{
  "crop_scale_min": 1,
  "encoder_layer_scale_init": 1.0,
  "encoder_inner_norm": false,
  "encoder_depths": [2, 4, 2],
  "decoder_activation": "elu",
  "kl_weight": 0.1,
  "epochs": 35.5,
  "final_lr_fraction": 0,
  "weight_decay": 0.01
}
Rows from block 2 of the encoder of a small image VAE, named by matrix and row number. Rows with one number belong to one neuron. Each number is 128 + 32 x the weight over its row's rms, rounded and kept within 0 to 255. All counts start at 0. Numbers have three digits each.
After each neuron's rows are labels from the 100 images, of 14848, where the neuron reaches its largest size: "patch colour" is the nearest of a few named colours to the mean colour under the peak. Only what is clearly more common there than usual is listed. The data: views of escape-time and Newton fractals. In brackets: how many of the 100, against the usual share in percent.
# gate: MLP gate (encoder.blocks.2.mlp.gate.weight, 288x96), inputs 0-95
# fc1: MLP up (encoder.blocks.2.mlp.fc1.weight, 288x96), inputs 0-95
# fc2: MLP down (encoder.blocks.2.mlp.fc2.weight, 96x288, transposed), outputs 0-95

gate.14:149140156093192107177117101132214117141110162161136088090139149101082118117079080139088174138195150128111110084171114088087182078111128082126125086124132115094055094175160105100148173155105169175105120129080119139119151187101145098127130113120129143155104170166126159142120175171112110122
fc1.14:150111095128135083116129096125149176159054168132139133136119095149115129133070114153110134149123143068130105151158053125165083103164149234069120102108112123100128095107094090178132180154136087181145150161099142151157096117096174110088155207127104126148102110156128090194127126141143146126
fc2.14:148139101134152145105113166156165180186097145059175134122078080120132108137105148145106144157126157175124100121113056110158132097143099200126095110137073160125131115061157103168065148121117130137106158199161120129133144106126177137130132096063135055161075107138123195123181133140145123143
patch colour: brown (63 vs 24.4)

gate.100:159102130084103131125206152139119120104064098104115116070108123136201152148169148060130163140155130146153173105186152183107162087134113109080102177180116136126110205159117143145185113118106174118121106130133102116119123174140045112151147169147087142117075146159130127099101134087116125087
fc1.100:087121079091125161161078127161120150128167142106125142097120135129134163148140140112154157162052102106083163170176151114148102090113119143107132111139168083108142211167132139099134150108074061122088083112110118112110114183125153104215117165095080096174108166149134114091158101197104135089
fc2.100:108141143132114148153154139129115082144069124102092114143086114136120181116151163089141138159092132167114178080176138127131179083104166130141089155165118117032112153192142150159112136110080115148110086129131144091144147111109175084216107130140108090124033203130121153150107128139130167143
patch colour: green (62 vs 4.4)

gate.197:161104110089101124112101121132198159180104174106166165070124117129173107162183160116111173145122136168162123105119107136117119158135136109147121071120095106067089103157158156114104174129104091092073194127186122067079138160174119089117081162093148138047124126120153124107123156078140152104
fc1.197:172114172122096119116121146088141140132150114167188146108094197081105120178117129182177114088134154159113177184118182083135151152121127070148130111070178089113123115108137103074160131151138109044201116159155124089152129072147132128079150121086118162094147139086092143134173133133110101144
fc2.197:134101106173104126125117115061122161104120126154134112099099107159076121144189184155141098168126061109154097121179082203088169144109174147090157130100101135131111059161073133116135161123120149152154147104140115084112100172176157104129115128123102182074068154112087184180143137161111110148
patch colour: blue (61 vs 5.7)

gate.166:102116115161121090060181177213126114154124144138068104071152144123123093145118079180144119129137091171106122127134092145121161172083168123118134088178190182097110128161122115167136116149176081125138129144115109133113048167099156123111102089158165136104185150112141159106156141160097187153
fc1.166:139133085112174105128083120096117117090175100141139195082104104117112118110136158101078092100160137099153076130147111192129154165119201136163191071101170149126184110132117155105117039154160130160083096139146094110145135103152157111140090092142095151109174111128141109112134116110099163215
fc2.166:147115099143066160111146091128142100147118128137143149155130168113165095127082086102187172133149135123101059171058114066144142148071108096119137089159159068132134142144125140211141141091163143138134109061128064151122119140081172145065145164142098143077165102130102139186146142113155147151
patch colour: black (83 vs 27.6)

gate.108:162127089143129144107139077111168136124160159060175092162081116111142168173203133184112152114153082162112129142071171086192110112088129123075121076152139171087078155135129149117156142171135143147086089113088135163092105119140125090143115150100166126130147055098088141164191153140117131120
fc1.108:152111122078186135131190121182103150139143136152139097129114147090124144094137083104083134187115133055088133100096119120099106208111134208142110137147215132121126114180162185104087111147090122136155170110087129138087137151219130126120116120077134143138115097150074143127116106137120087120
fc2.108:134156104170218164073106110141082156118146120138193126113158084145151080144114126137145148137072093201166089141129099130124110089117142095112183137143118126131127116025136169101136108060154101158102166143181124136134151150154115138106106105120148088130108060119141142111147055179119128113
patch colour: purple (50 vs 2.2); blue (46 vs 5.7)

gate.131:144113147132122155164177135136170169145114152103094175120133094140066120130149158110116121095109105159108078095150097115124134096128108068143128154055089073106179138174125131154130159094176155097110073133158057089110146168096194104095134148134144125213112120102145144196120159085157155169
fc1.131:085168046111093100151129085124151110103134093142170101121138122117193150122130159152186146123145080184153134143156096084130185120117138070094160138106114113176127167144113099130094153109090139121165151128166115104105058076115145089137115135187120100101138131219098114125133156064179108090
fc2.131:114170122102084140140174108155088109131104169145106127168090130081191184126122149111104113176208143076110145153119145109104089147157170152126083162174135109121075072104142133071149184091072108152115149167122189120155100089135160132176177130117152138092120141147163135053087144140112148132
patch colour: purple (65 vs 2.2)

gate.159:141092058148143185149154150150094098097109143152099146120158125116077083118180162145160119109162108126118077124109091041072141159176081147172091109124166125121149140105094183093137136144196159104120147161167137179094142142135147127109143061105078122143110075146167160112152087076120152107
fc1.159:104104162142100194081114149118135125131149138129105148063145173156111071153157147107108149081132149189098127113159105103075172105126048126153178094163065139157131124099141132151086126123174133123186138110129174123140072096174158123051177113172129117094144082130153116095171086092122107109
fc2.159:106146160115195128078155143118132152096112120154183138152129134093179096106121114090097138096071137165180091126115172187147123118088120069038204146115110102205145132089130121166127150156091088112150126110121128063099120171109118112124113179161117139111172152138130124135111141150084065092
patch colour: pink (31 vs 8.2); white (25 vs 2.8)

gate.73:158076137126123205113150136111137120175171152153096088133084148198077088147105197154073161118121126108104173093133115091122134129101159149091095132094145119106081100135154184140133120072116168164078074148125150141103144160156149163206113153125098128115148129200120107152082121147123189128
fc1.73:113115127126169122118121101124128069153072147141100090159191157123137161179159137189096130120098192140116185143161108086112136118131101184132133143146125126037155167120076198088152110081131158169137099130122108075111095174129128089205132109096128145079080134113150106160074136128149146113
fc2.73:125209138150177124164098103075088156120138140157174192100107101137171086134184047081176083116149150138157092104131179173074134112133090125138161132169157131125184077119159055123119149108153141133123144113155097130098114127120067130082114123094153156143166112147159151141143125163124106078
patch colour: grey (44 vs 15.5)

gate.89:153082146176172146174131118167102116071087129162166152172151127118107118168113118167153084132193090131055105142130081140107122112195122153159155108098175191085147125128109142130058151108149109148056195104144120151063102118081162074154149123114100162106116138103109155137159109151126126134
fc1.89:136119140140159146127131054140177129141128150141122198124167138100103148087139062186123120159181143080095137094162096116088109096122183109102109118090126146073153088151165091104170198063123130118155110172069104135114089118113101165091135133130152180113101148116154164155115118180155054128
fc2.89:203055147123098131129143107177156116160149113102127142110187190099125118123126178127126119117158132087097103124143114187119100131097176055113132123061117145163106118163159128116193104132129149127125032135114146165109078123118106175103079164142096159128141081141150095101110144189122069115
patch colour: brown (57 vs 24.4); grey (38 vs 15.5)

gate.127:202123149119127132107079107116068158118085146094162121121160086147120150153137145050093189077144086118117178156165119158140187097113164128118128188125146125117122132134120106112073096169162112094116137063202105108088178165140117169096129169091127150170106127141157124157119111077174157096
fc1.127:111070114146100185129121151088119103137109173140160150085125129202118135192144088084125154147182163094093215154136110053126141106156093081185141118130121047134092105107102099174162166118098116106102116116098085138149060109147114134132185144165115105153112132169104139148110129121107141106
fc2.127:198182106142120185088097041143124158111084121162144159095156119073142080131137129119159056197135080111106121126142088127106116170094082136142175113093147124173160156085138131072169117114153120139105118147098136138140156101134066131107097152117163129172176096122135142102185118189159132110
patch colour: grey (56 vs 15.5)

gate.245:120150094085098135102110102096174105136120149094103136124114088143183125108131150130158149101130061186209156160156059099151158083154170135159106138161121161144123117113039105128117117190149075109136124102182096155133128144148132135104117120110115195166121146138207150158189117076118150122
fc1.245:110177095140150145104128098103136154106084166105171146102134170135065108179113116107083134106111140064167133123091108154185131131117096148168134124114125112123138109080121106111074083069154084144119140131112150122149117213130092149067181165089162113089178101174126180116170154197110176118
fc2.245:100079151147087111154169108097127110166114112119114125169118131125076172137067115134119095188078145143071142118183144103139122124109181125154088133114103127028100137175102167138113116171084122153126120108123112160132161064192175136206105111146146130164097151126124128139087147144192149184
patch colour: purple (38 vs 2.2)

gate.171:147068125183136229127099144131137121094103122130171138118145133077080137086152082173063174142147125148102142119198087159123086148111154152103123144063116101079120143128174155141149192115125153165105123136148063158136092147105160156152149152143141157085096139154114101105110139099184073105
fc1.171:146202174097137164103081123126100095148130126164042130127142124164128095096104123083121094113162145137162117093146184153078131106130100137109125131068106150136102137155132180153107139159098212055147076138113143134144145169174145172156126079109177077138106117136097131104122153184181110086
fc2.171:182078119165161142153139125099127153129168092160121129167120124099123113162073146151058109108139086132090191124105088135168119101149143131119117122148140090123166147109076089095155114131094113120132169096109122096093091092056139135149087184181147183152168193132103113189139051104102132181
patch colour: grey (53 vs 15.5)

gate.55:177093193133145099081076136130110178108086157100184166090131165132116121127160109134124164152141097137131059104124138105096126099198134130124080113159193143140088095182144175080090124103191117136147128196112137105102075122172153177116107104108126118153133102172150094133151123144184075112
fc1.55:071119122115137111135132151138097119147071143188142062113200161134177214128156122152127120100125139113139095144134119136049132115139166113173103073149131112160136072148114127086128142100095148133102165212166125174141093129099123157203111132087122067098138094152135150130166168091156151119
fc2.55:156134106155094152098094141073101074142136098206180119150120145130155158148090132120128141166091143120095110175152140143143101113052076088130122104138158121172119126107112075200124085083048164115089180105180090154140150172098077131127118169106123121126188142118144133134111181148109099166
patch colour: brown (58 vs 24.4)

gate.241:128138130143109081134177180101154204090063100140121199115133179126146123101114136148097121127179145135172128059091173117144139133157097113129096115161089112076123175108052104079181115172137149160110151108131131143163135109126166175116073153177115085169109149116134136103165148126117056110
fc1.241:159194127168122121136072067164103108140172120136112104116175107124135136130174159150157115115157120108142081089161094159119086129113133092188113148153105163054095142123106147125157151143143116165080086129174166137191135177175129146171090108070117092122078116132067115111180119169134136053
fc2.241:144097118072158120102116118124175066121087105142123132136099149166167111114131104144126155094126137152158120158151115113145166151161121164094197166111210175231124140129131157136068103108166105088195116172127116143126153146083103056121183126152153129108130095123159137125108126037126127136
patch colour: pink (26 vs 8.2)

gate.101:157176029135144117133165056132181094120130142091138119113099156186150091148060134130133161148139142112092134121109155104124135152126168137071150178126076120158128171115095146147138115103138166102160118094137192104133107098137153087088184179168128099127135148094134141096066120084121167056
fc1.101:131051077128116116141108092114176111123104108138137102117139114066181125105102199172151100134093158134149171126117063185133135128175143118138102117078131174149092193065087105161107103110199123104131153111119142101154097164167123078108122169155119154145168168095140163150114131061154109158
fc2.101:139109125139148175076118153145134167168123104194140128132156162082092124089163127155102116086105155113136091132135080227146135149127102099114059107085152124138122121064109100184064110145106149147102163145153154045102139167089100122138087122090097122155145103159134097171152116186101078130
patch colour: pink (28 vs 8.2)

gate.57:102170081087162138141175090123165083100125107135087145067057079118110095103125158160103083141075119116081161144134114204081140180178116127115114160138081167168194095108175138115114143172144153076080147118166142179116105103142154145136143133175101133089149150169130108080134105119140149130
fc1.57:166148186116137166146186094179109141108121121140076095137110163138133087114157114147122173108250113133150121096112118121129142091156123115130117128094088127127163128169150082128176124146106165146146175066089099099132119146125119179110134170123077114085133189045118126087189148119167152109
fc2.57:106126213127104097155177124099118090132100122042096105131081100168087068122112134141099170141081126154111132115179122131106097142127173080168199105157087141051139153210103120104150159151136117163115141122104120159125085112133178113119102169152129128097119151104098127110152091113118192159
patch colour: cyan (52 vs 3.1)

gate.198:127116026114143085136095118149164173121159171117172117101061121205163153153125180167141136103149135104156098134056089144116110132139099159067100182120169120182115077084130137126122123100182158122168160107144201135135140131131104097111119124140138095106153077110098155138095143122184101128
fc1.198:155159130116118128153121148189147165136116100082096128131101128101105126141135080163090146114187111165096188119118114117109081151152111119084096218082184131199127141130070050154091108169084094108146202111125135133066148094143124130074111108152148142153140123119156106103188154123118163126
fc2.198:160088211092135141102157130087116088111153084127137094183149126128086098175115174122116112140078099157091137113148136105106126125116133090127151115136077118057102138178083146084129172163091121102117127068133096129134114161121215143144096163158139167088099160086136117093069167168105145191
patch colour: pink (25 vs 8.2)

gate.190:142110103062097087134147166106129146137097148132135146137127100144173093051062135161079090079082107115127107042123104114110110170143119111069209155137096104106163103192139161166137138109108130164123139118180141086097141107174171129127137190106160115138169175139163165118170114128121120105
fc1.190:097134177131142099140185158129119092122056082152143162167157125130112115153139070116110163138151123147052121181112137149085099094189160106065116134114147153190154092166175132124142145122126129139180140171066171188098079108098145118122132149133104124077127085175175108109132176080122115102
fc2.190:128163126123129134142164165147140133121056120103143139138144117128156095123130067104100123134074078120084105012114114151118094081135203120085188138125105169150149120185143147053098107105072111142168178145146116127061101116114189117162128122150127155138110134169169118098157111111160146140
patch colour: red (44 vs 2.8); purple (31 vs 2.2)

gate.144:178104138117115131146115177130199183077114105125117121095141103122126086126149172096113142129134177086109128034118210134079107120112138150099109090125116159130088133139081126086125148111169088071103146103124219085153136127097114109130157120181119136162079204162125089135120132157131160112
fc1.144:181097132139131091137086101088162102153114145108218162169127154075132154177152124105138135107143137105148100192072113075141157148194143084154094151120162061100091144124118132150134121135146108106128154142146154093119074149129148117067130174126097125173143132158135206124161085069149070129
fc2.144:160094148113165141117080075123134083153148122124193168094131159104167141152129157121165106097112166100156105177114134065124124146190121104142138122117161069122122148096096121120124141130186164090142186135181135063119095136133097109043122161164106128169160148138157165091192123070141066126
patch colour: red (29 vs 2.8)

gate.156:153132158165110087185093098143104087097118089114179148109094106113102108149098130146167105113075121063083142172108092163096133171126158149155066157169145147110134170137149104056116067114134114076108079119110084114111100123113150167133134147106128141163143177161124135215089141084173157175
fc1.156:095122130133124153113108138167071119149174086115142127061174097119095146165121152067160125066099134105113108168173142220109120145077139117135105120149158168137129132170196061171137129148143109082090100116136107162101122160118182126192102115120153169172121060147146129117102167134177146152
fc2.156:138136131146126180083147132067125130160178102192180139139131202110141112131146124130170129124128143107151093174148164186082126048116081082094211122202131163191137128119127105167120151094117087153106147108150089156094118149114111122127100152132127108115151094092172084117126125126069102079
patch colour: black (73 vs 27.6)

gate.283:146093113143124106071153086132199113172141132145205160134138093087105191121188169094149155134113135108202074116143123115091163045113163106096123086106136137113140127143165156148112169099128110157091156098162185181144119117161106104091143126121152067090072078121149109129119139141129147163
fc1.283:124148184158138142101092116100065156115166173116179142121183164142123163101100181101185080112170177095221078121106119132108134093132111113125163153148136140126128129043116133145150140109183079109199096136119115131151110135114088134112101083115183078151126094086090115133102146128140087102
fc2.283:148117140163155129131098141126051123133162121102113138094135151101149120073082135137170097110158163114154127170073140148137114138136044137157144143100157153183167138060182067164198156126187150089162100133116104113102162150134064130066133104122143077135150109108071101128127127109115073087
patch colour: pink (33 vs 8.2); white (26 vs 2.8)

gate.17:157150116129170191099139117144153058061118170168131111134144160156142111096160135114123142117077105184106118146154106174150123158170203117044136129131158081084134119157095137124109107158120155099094142166157150106082148151125144119176123100145143153106098062101167165150183109109087055157
fc1.17:100119144088113107124128106109112159151080171153069125141123161137176135097099156070134092119138138154086097085155081139132047120090096141188144157091071081136109183162144103118155141152145153149102108108140170069065181189094175162175107173156120101108150105174148142111122138143159090124
fc2.17:168135092108136077142175127090159023129113117175157108121147123150105130114088127149091120176117140134137091179117080150152114047161192134115130095067145149109134145113108170113120055108136135147176123186128081076153108151111141133126121168066142135150164105142122118158159102091143081180
patch colour: blue (33 vs 5.7); purple (30 vs 2.2)

gate.31:122139159097101102094078169187134215117133160141111119120109106123090108123141159160131108174068166122102150056131103123032129093169103146169101147139064147072153169122148139135174134181165138131074124089179141123133160101089149117130095108113132142101109162174125096166130078140137098149
fc1.31:105151174098150135140114163146085152103069105121100131064141114150088133116171139175105149112101128134154132083145076174104132157102138091145077170163147118088161148138142121100124073107165117117129181130138111190113132138178143204068111125109123121061148152208120160108145060157145084077
fc2.31:153117096157146135110127159138084162128140134169132128107130140130122112077121064125059146124065130131078097038168096126125123115060169131149068187137170133120190082156169162120145113128157130130096125161165132083094160103142114099089105148130104116116108160125095120137184162176218147106
patch colour: blue (42 vs 5.7); cyan (38 vs 3.1)

gate.106:140130108153150129096145102156146096126119115086117154141102127149080130143119105129091105137136154159085114184114198133137193182183173067124111111109101226151142079141127133053165149116163125171053145156122204159137131117091186099128138112151129110116102115114090113096091115135096078102
fc1.106:158110105115121114167140095097129107061114134139153150155124188144129132147110152145135180089186165142142121174119133119142121095101090115089099098079125122106072143157110074105109102092218094119119052104134173155115112160192160134120088146120167115131183091135160085100088137087147209157
fc2.106:120109117116137111109160090093173115167160110125147096131077097142059158093053132154091111167075155128160105160213129146175103146121109101157116138070103109051212092133079142084126149155139126144130114117101148163156090108130159115127104159154096141113124114148099137137174137104193169178
patch colour: cyan (38 vs 3.1); blue (32 vs 5.7)

gate.150:167147110104100166123171083153147110137102179101117138078118151164146183068150150104110095170076098097053144114109101133111104109163147136132214115114149134128184134126124177153127154076076126135109120124139102060121103070081114109213133173149102160159097091114153120173154135133158121153
fc1.150:127143069088109201148163130139122133155154115074105150141110089133134130099153123071121141117143119090170102126141135094228096122118145125157145103142192182138117153191165108181074175136092124117121106104128093096086108106165153142095140164145039159128101096136140135130143104154198100167
fc2.150:167147156137167129133190114108131122133114125132127131112104120148098099074101106159058126109105171126175123166128203130057123137133164072163179081207110183151197099135112081130133134153142135068119135120111149174153066110075114125121118121133139112187114079093157135078166125109093149115
patch colour: red (34 vs 2.8)

gate.236:146113104099116099102139070134167054089083160162110134128095095138079129140135116059119159162094119139088126123196123168161133141133133108085167123092125108150165138151125183123133150140088102141150148150132147150184133120133134172095119178098125047085116134207061122097113158107132213131
fc1.236:097153129127120097129131138109208186037148165080162093130136129152136172101118108150135115145157117099162123146102143151122094125101134191148107168098144092070102078132123120142067139090142091139136104165160171108127074212161102139156080150091162129108113171155132096110124146182193100126
fc2.236:060121148113123102156143134116137163074139176156180109080112094137151153102139136096083209169151177156151135046165088143129152103132171142088109172166076138131155100106135084147068101124108151092152144155098157143132148121188134130117201114149093107107068110126136098108107165153119074118
patch colour: purple (29 vs 2.2)

gate.278:122094118233100109104135069208112110113134143079163099113113112122092115104138129166129171097140093106111189164099088107145111169155147164066065116116101155109091126142109159158102106094154152138090193106145151129117171134163127104067130136129188127132146141140137134170066085141108182119
fc1.278:147099112130095087155073150079225101153091085164151138172066128150106136115117124128117127114071156124131134126142169075081173155136077137134138120112150161158144130164121112071132115132112123142108122166134147206137203162081130147113164119150114129094122161067130180124085086069106103174
fc2.278:186120105175137112112131145201140115164122103100086090118091179093130113042149134139113073109105148107115161132143095152187127157126096128154055130123143095099097136041112157162137082183107127142101166148132158065137146145137088141106095129164137077128148166135114152161166085144125180174
patch colour: purple (37 vs 2.2)

gate.170:085128090131140139195114168129133101151072093183155111081117097220157152102118145111137136082079156123072125117135150138214126188088192126171104148129168124098116177162085181106117113119114094116127123151179128141157107098131111102079135153132112163111099138121152114128184152136157094074
fc1.170:138116133157101178115195130147079145129131073142146153138184038144198106157053126109110100128134149096082082120152121111115087159140073161142094093131078150145223096082136106186137145158145124116118107108091078099152117108156130148138109132122091078179145142169149152141124140132098148123
fc2.170:140123165167147112148191110127081137161115127106103160104169082154161166164068160184126094098110160130106084146098153151055150120113070110176094105139098083107160127113086153155130137171103080111174186093085115122181145143107138131153120138063140123135180063134138137090101151135069097108
patch colour: red (90 vs 2.8)

gate.242:150124162032141106107120103075088080152102110128129101173145140117172139119095162123109153122065140124186139137095142154094096090143098151130149174147084121112117080135131151084115138161124136120177123114149152111171140170161082163154132175169163062145111197137125147084083144122211129075
fc1.242:112118025120158111167101093107136127101134168134157182173145105132180174126152125150181108183177105089152112094187100140171127103126113083080142158127126131140150085130170108138100160062225142113112123138119118126142075095110147164137088128151155150120140082182131116101114081130133120180
fc2.242:062166202179127098118145171125117106115158163141126110116153075118141115084145135146081190090107127171139154114089184083052098145131129163060131134146103115143102109079105137128149148166098129091171154138110173084143143158110105156138137147154074082114100221120141160115104151094100134099
patch colour: black (86 vs 27.6)

gate.94:144099187130147147099071123118185100110088152111112138159159122193091084144111119112113162174123106116052113097163134126099128127124183162153130149128088175137144104129162156109097182165090112124114112119191078105182165094104132066107066111134156180166163096109161122093129118131090147197
fc1.94:121181160142171162116178139090072117157152176161156121086086095116124157191150144112142086132100081143159146166115181112078169186177099092116148124130134152101069190088158145152180093108144092153141128158132143146139115163102079122132111156136162134128128078093167066150130172117064107104
fc2.94:078185135110139177174116137172121121094186138132154117134165083064123133192119153075179109079151128091155140151087153086180110172152128112122103120121117121126159125062202140058141121102179141136144105179093123105115128173149117150142096122202051110137077120130134122118111126115099120119
patch colour: green (37 vs 4.4)

gate.260:099186151105132070119117114136160148128120187122206089120136132121182150089126126100154176155108128122147157139125084082162100104067147102077120193069079098125092090114096111159131173129123111172173174109132125066155158152102068057082155125135121146127097101156157121136121129192123131137
fc1.260:085112102146122109139150121128152125146155075125126132099116162149100119087121135139083117161101117139134069160124102111123135134119097162102074180157133042126131046172142044146127137163124162103185139204168147130144235118125105077092125103156150134145131107193165119145110168132119114126
fc2.260:148163115164158112173131102171162122128159096133051168053093186129102183148087046132097098127172173135130083124172117103167154122124102036176128088129108129139136147139125095142107117072124131127096130100140109158167165121120107093060178118179137122160146115120129111113124091093127097109
patch colour: brown (53 vs 24.4)

gate.262:155164146029104141120101146141166130117085149075134124127079128152082129118177183117140111184139160089157097136129160034140182143102126104109138169122110121101108105159085149086142143163152091059080140120138130125115153130095168087188143135125149178122082126158143127141119148146175063164
fc1.262:171118153166116083163110133128144127159103106128176107125126121083113126150132059078193157105141135091122158112115107151177145105073115119090070059080118095145145068175171164108111148148181146149130112124149209112178137140094120128105117133115134075123157136091080162161169099130135170056
fc2.262:073127108172135094155066066152176122178088136179147127123173126136089137127130145127155140124186171095139083092112027114129105117135101140099095178121125158088151162136121088129126083093169180119100146193117140081120156119180129121099141072132141123087094132154101124140168115181099170150
patch colour: grey (35 vs 15.5)

gate.42:104175115135134134115192159139082173092083159127138128115113126117132152051186196154063105110170096115140142130129091110146125129096147141119135138155099096123113190072105178105145074075129096116093118169172111123110209118097125132127156188140132114145149102168163188149091094095077114141
fc1.42:131162128058105157133180113121062173069131122103164117124095159180169068110080171208104097173174116135140100162119137121133162150148109117113107132140107091119155161119160094140188131143125177118118124138147085066101115128108098120138167134141074177128158065127101129106132145082184082166
fc2.42:142155098062090109136118119142153135148143114166176167108128096122105120182172123091186114158175108091122129140072158116154141143130040153122093096150185097191155133146179095135176101136125186123128159122131112144148116141116088121085142118140095188107173072129112061160117157073115068115
patch colour: cyan (55 vs 3.1)

gate.252:152142109128093138172159107102113090150089152106152173125157142167109130123184138123151131157096124145107107114133088118061123098155116137115108145224082147134158119103167163160218112100128103139111110130136165096137134104177062132152139123157149032130160122132048120123065123087147090085
fc1.252:091102147137133123135109137152165135166137029147079147181079107109154089106108174089124093115137143160108145101108201177173118168058123086140150127084149134110142183158084114140060166201118111148144150134089121129068119174125149102107110118172125175117133109162131140185148119137123156156
fc2.252:095063155111177114105136130148156163170175058142109097107134135066163086135075149094142083111136133132138142151141205160153109167093086096139136121133156132179088177103038091141119150174083150156131146090122134105099138115163112133096079139179121175084189132118125111162150119133097098144
patch colour: cyan (31 vs 3.1)

gate.47:150122089117130116124173103138095203102131177148122107095160095100210086127091133093123130110141080113147105106080159128153120132146114135095115150174071166148068137115102124150132130182120159074094128143096183148117145143117142142101125165172227103181112086107114137049150166150133114168
fc1.47:105120126177125124111089086123116110092086140154155147151153130124136165148157154200069078139124168123108142117189095096164133118147137143180130151156100142045098184077063166108158142088151104200121122111176102095168115137159138074176118084081135123117115190130156140127117117108182096122
fc2.47:161047093097109132126155125156218074125148138132082041165129136130084130091069174153096151102126139113150166153135082069131123127146142179118091107114145091135091167139095157124096124134103144094123119183085156119157107129115151132178121170183163151162109123094120111112108096059125144169
patch colour: pink (37 vs 8.2)

gate.154:125198192141153085063089139089119123164124161136107085106092102135180154145072141091181151107109114119117109078132143144122098130113169156096140117138101146136147112103128219105112115142102125058137108138111091168154051104074145179125162196105129128136124143085099174146171097115144102151
fc1.154:105071159122158210092105161118187135075106141104128093142169121145083136084103087097081100085160119170116146142119154155072168151099104132173123130117101165118116135131131108123124115118119174094139141091124169143088109165149166103067119136224185121069097089137196083115135134112144132111
fc2.154:098093148130168123086137100144146177109140203136131116133173122144105148100105171152087158067145123124107115142092113164120164097103101130111167167133083134098108108058153176131067132135100136098138148164119149136132076186114164130108163228190115181116094173089142095091165102118081143114
patch colour: black (99 vs 27.6)

gate.125:139149107199057095113111191118146147084089113103134145093143131161099077147154198150126127130184097063130117116106109152116151150079180077136130174059142168134065123149148131127126127146167173123167096115132101116143123079093148126073141149146100138212121155123145112178148129150096161095
fc1.125:097152114101057140143135101127104120105081113113113103147145114148166143167121168150127108160159159185170134150169128122156151099206107080145092135152090082174134120102131096189106119176115167058173109129106121085137094140123169161109186099118090109151125106108108010113094139117145112106
fc2.125:167090126172166121103059108134097153123139103142144172093143135111131082182143150159141128090166094126159082130177130119118088082121136173086111175060149115077104099125101150131096171112170093126146108079183132153085188166125066100039112153117151124121115126163165135118144123162131081086
patch colour: purple (27 vs 2.2)

gate.275:121159132143127145101156140129143153117117167114170082150099143118136127121121125146152162183069116139208186136190137161124161067136207064111178086130135129100101135080131132116114132131161087091214091178127151104120119116094104114099132191128142091141113105080143117056133098144138068135
fc1.275:107129105086118067118147077094140163147155104153175113136151044193155136126080101150149174164187110115182078072150093112162070162189124151151083099114128133198107126140107099131159129131087139113129129156133097124153103058137146157098182151116123135093158143173125167107129160163158117124
fc2.275:096171109117140070112139122088077189172065112156172089082071095147133131078107129188099197181134138134164116169145099154077100110175176161101165111095101136136163112153098116119131126130096107121121099163122162137145121076126126096125179168070117118113152137129143139103182099195102141090
patch colour: blue (45 vs 5.7)

gate.139:096115108115135140136148120096109172142087186117126121162114064137117115108188152093119110195107097157134115134105063156176087131172117133156151125135071122199162158057134150115104157114088102168118158092126165105102129042132152197109077126118147148167121073108154111151136094142174108167
fc1.139:132111132162115093121062132142161142109111144185117162107162121116169109180133116108138132093118129136094094093143129141154159130089117137084145159170104069133187136180113133150136094172184139069190100118058135125154124110129109209152070134160140124046125156117102109161138089087101186081
fc2.139:154117118164103061149149120082140117169089110095098070091130148139092176077082120132089127175133171121122160180175103117130147118171200152156107140078091135053161094108128095098140129118139134153062136175094138157175152110144104110153137088103184114176118129139138135127181134156182182128
patch colour: grey (45 vs 15.5)

gate.86:121111185106081158131118131120115189058125152070107104103111104163173115087138141095074084190210139109139140121169128138159136121176149127168154149145091183132118141145088123131135188157088125172095107148133157053097121081113111171151148134172177183133132115108137084153153100139155087118
fc1.86:160110148154094132130127118073121148164146108150165170096139149087164171186089084094164163131142077168087176146099088124076159158121077152124093083088147143084117089101158100139112158082121129167112095072119135114203131122127061166099131082127099159126153137169092070142112121190138150144
fc2.86:097127152140128147158112118124161130104191113099117103141111110106134140168118075135157146111103110115080117081108140088197073167143186113155106078189094126053137121157118150144126187143119146121097084080070121096103088102166184128166145141118092158131076152100179155114123181168179156174
patch colour: purple (36 vs 2.2)